config.yaml
model: "multi-label image tagger"
dataset: "histories of elementary cellular automata, time running down"
train_examples: 147500
image_size: 32
crop_scale_min: 1
horizontal_flip: false
translate: 0.12
color_jitter: 0.1
arch: "vit"
norm: "layernorm"
norm_position: "pre"
hidden_act: "relu"
mlp_ratio: 6
head_dim: 64
fused_qkv: true
bias: "all"
qk_norm: false
parallel_block: false
inner_norm: false
moe: "top_k"
num_experts: 16
moe_every: 2
expert_mlp_ratio: 1
experts_per_token: 2
shared_expert: false
patch_size: [2, 2]
layers: 8
width: 192
positions: "sincos"
pooling: "mean"
num_labels: 11
residual_init: "scaled_by_depth"
optimizer: "muon"
muon_scale: "match_rms_adamw"
learning_rate: 0.0018
momentum: 0.9
nesterov: true
orthogonalizer: "newton_schulz_5"
adamw_lr_other_params: 0.0025
gradient_centralization: true
max_steps: 39800
batch_size: 64
epochs: 17.3
lr_schedule: "cosine"
final_lr_fraction: 0.05
warmup_steps: 1990
weight_decay: 0.06
adamw_weight_decay_other_params: 0.01
Rows from expert 1 of block 3, named by matrix and row number. Rows with one number belong to one neuron. Each number is 128 + 24 x the weight over its row's rms, rounded and kept within 0 to 255. All counts start at 0. Numbers have three digits each. After the name is the row's rms in percent of the matrix's.
# up: expert up (model.blocks.3.mlp.up, 16x192x192), inputs 0-63
# down: expert down (model.blocks.3.mlp.down, 16x192x192, transposed), outputs 0-63
up.17 103:124166148115113128155154097113150151143149109104154113120112115131182102128136116173112123096106142133127149107143123132158102154134138138181096113133175138130066127147135132125132106087130129
down.17 122:061138117090151143065130116082106145118156147113138119182126125083114118119176167102140121117115083162107120111126133120132143091102135140149145108094112115116117089144141119118128124123132118
up.18 110:116148154158131106147104121120142107121146106121112142120071110126078110082124139124109137140129092120096189142148138120114151130094101147159137142125169135100101146124126104087134107088083106
down.18 108:124095121114153159132094168141144118131158166140125132128131113122147143140115148099117126158139158154118071137089158129135142103148124086102106159123121102130141102167155132149120132149143134
up.19 092:116138102160148129157162152108150132152142140129144158104087084101116184142097096137113172114156096130159188153075163147120139115141113098132094133148100123060099084132147147115131082109157116
down.19 101:084128122125111101159082122100117185143105153133156188121130150131118128128123114111163131145115144122118087124166123134135104145145146124087160136114112079151090171112181131153150126144110126
up.20 087:127160083124129105167098134132130084056113125152129098126152149117116174096158153131167097139120121160097109179122092125124126140149134092114101154076136140133119165173180140141120140108122146
down.20 089:162119129127153151152121133150125108122178166128096171100118102143116110117140125114120173143135163132110137121143172116109135108110113124112149099172157120125142173138101120149101100146142101
up.21 107:133180129138112137075160105115122073130180121106144117068143141158162125175116137123104137147155098133119150100094116147163171090125125146109166120129157137132150096107131131115134092128139132
down.21 110:146134157125107139154147129120137127114112139102137140120151181129100130170130133125109127160067147162156128125155142108091127101102098135134134134085130147108069162130141144152111119129133090
up.22 085:141143162091102147153131111158110135122107109123142129099137127182145127122120139137132149171168158147137127134109092111115134111161138109124132135102110139141136120150145111119115130128129070
down.22 097:126120106135145160110119116141141130138123190141106165074101107151098147123093125162149109153126149082109146162134156131145155115100199142156122120092145129165116110119136129108180174123106145
up.23 101:103125145144134167137140116108131120125140103118141153110117115090125161132110171130151139125122165126090079095110167081146157152103127103105144136086116085122121111147150141101131074121138095
down.23 086:131160128127142109121113122121127128090149138135123132136137145140165098144139103149143120123119100147161169107145135134097130101106134136135106138141181162153155154084140124104123108137110140
up.24 100:130139098110114123117085145110130160154092152128127087164134157156132147152132122138148169175137152123107154134154119154170126095159084119124108144156174093129129152107083133104116139128111137
down.24 100:137130137108118160133169146143182087068089094137164118121144122093146134125127095145190120114117106151132141077087086104117090121127118124162103123140107139095148138064142120116150094119141139
up.25 100:106129160128163134123095105123124155129100112102084137105073090094155121137140111126115150142133129104111164121151115116087155145146094083140123109174140140118114153128123163106118107114089146
down.25 115:163111129150088105159152110135116117147140106160114118116152146138090152187108101111163114135139150152137102144120123141100139098110101130121147165142087071160104136111154111097146115144133094
up.26 112:128133150164094173162128155103120121082146138147121177113111112113123159093176154126140101130135106126138164113153134132148140158097128103130167104116092110132122161122118150077104134140132101
down.26 102:120146119120158131080136106143126144138118123134160156146139145129148131137111149132102150109094119133118145126131097158148100076135159146101104157141126111144122126147115078146125127134086110
up.27 091:166139152123121136103122150158126123126151112144126122136148140153117133083132077151156158132126122101136147126142132157143126147136058105134112165108151109134154081144145137096150126132128125
down.27 100:106110102161146111133125141123087115126109123124138123127135117124102098155119159149146157138134107164152109120147093114098136148113171155146106134120113123096102146125126142158155145188108119
up.28 087:149132137126162165126138134126155105129131119107145128133093090139128107130125114150110165116125135123169114179126093108103114090132151151111136173113143173136179129105139106117135073111134106
down.28 100:100139109155150167118163122150155124099161112137128149155089077155101100144099156144127144184114120135129107112108152118141180125137137142144132129124098106134092136160159131143125139170150141
up.29 110:142114109100111150119097155094156119101103154124112143159123134130109126120136123113099092147139114185131106089111133114097134118100068162103108125123144134133128124158106135151119146142148173
down.29 104:099114106153090094142112137132105132129093112145095138086155118137125140167135103130128119143098139107139143125105125151153112126137111159146135126141156132161145080120120129141148157150110129
up.30 111:120120137140125132108153078137143091145164134107142089113153159131148106145132131098160110138127114115123152140135190127103118113117118142100113101135107109150151146093134084114127132120117154
down.30 113:157136097131142124109166133127175112124116135131104137143126101133114123096136136144176164137094130148146152133141120145090115159146105129114141145138111148084114134132118143111102115156110142
up.31 091:136198107130102134127152136148129150131119107110108088165117124124126118135140112114135155145126139114119166143095136128139141152147121075101125110109114133127115110109154170072116139126166098
down.31 094:121138169145117115145151150110096148128104145145113133079105166127152140095104124115127144094125119157139137146148158114156166135111103103127132110136132114165124112096155115200131117176114137
up.32 106:127171099110152114158151148117135132153121106135124142116166131123143146107157141130152131109130152109123120131101146155117168115119102140130179150139131134159147087122110139085091171192129113
down.32 105:157122147149120123090138123087149103088072138132115147113160109144110142065147183110138132153136131138165111131096100115068131186066129157149161099156117128113133146079189138117130136151113118
up.33 114:089151132138113135162143104114113106099126170108159122174132176143084120122133133119115128138114110125141187175125083113139143079117128168174143156112111101142129105116095112103154105089119138
down.33 111:101147125099135157135139139117163104111127073107146087125130126151115111147104124166108167116131161077109102127101114131143111117137108133117134149170142128150119099095115107144129145113165180
up.34 059:077150151104118123132101136128098114108164173147138118102138142111173121138128112122124092079130134139161125087107108095145160138111153094163129120146073139158131138117103144080092101103148150
down.34 081:134169123192120129156151158086099149179103110106132143171125136129090148147135152144070176122116159103095138143122098117098169136158114129117119153102119149159101110178127122136095123154090113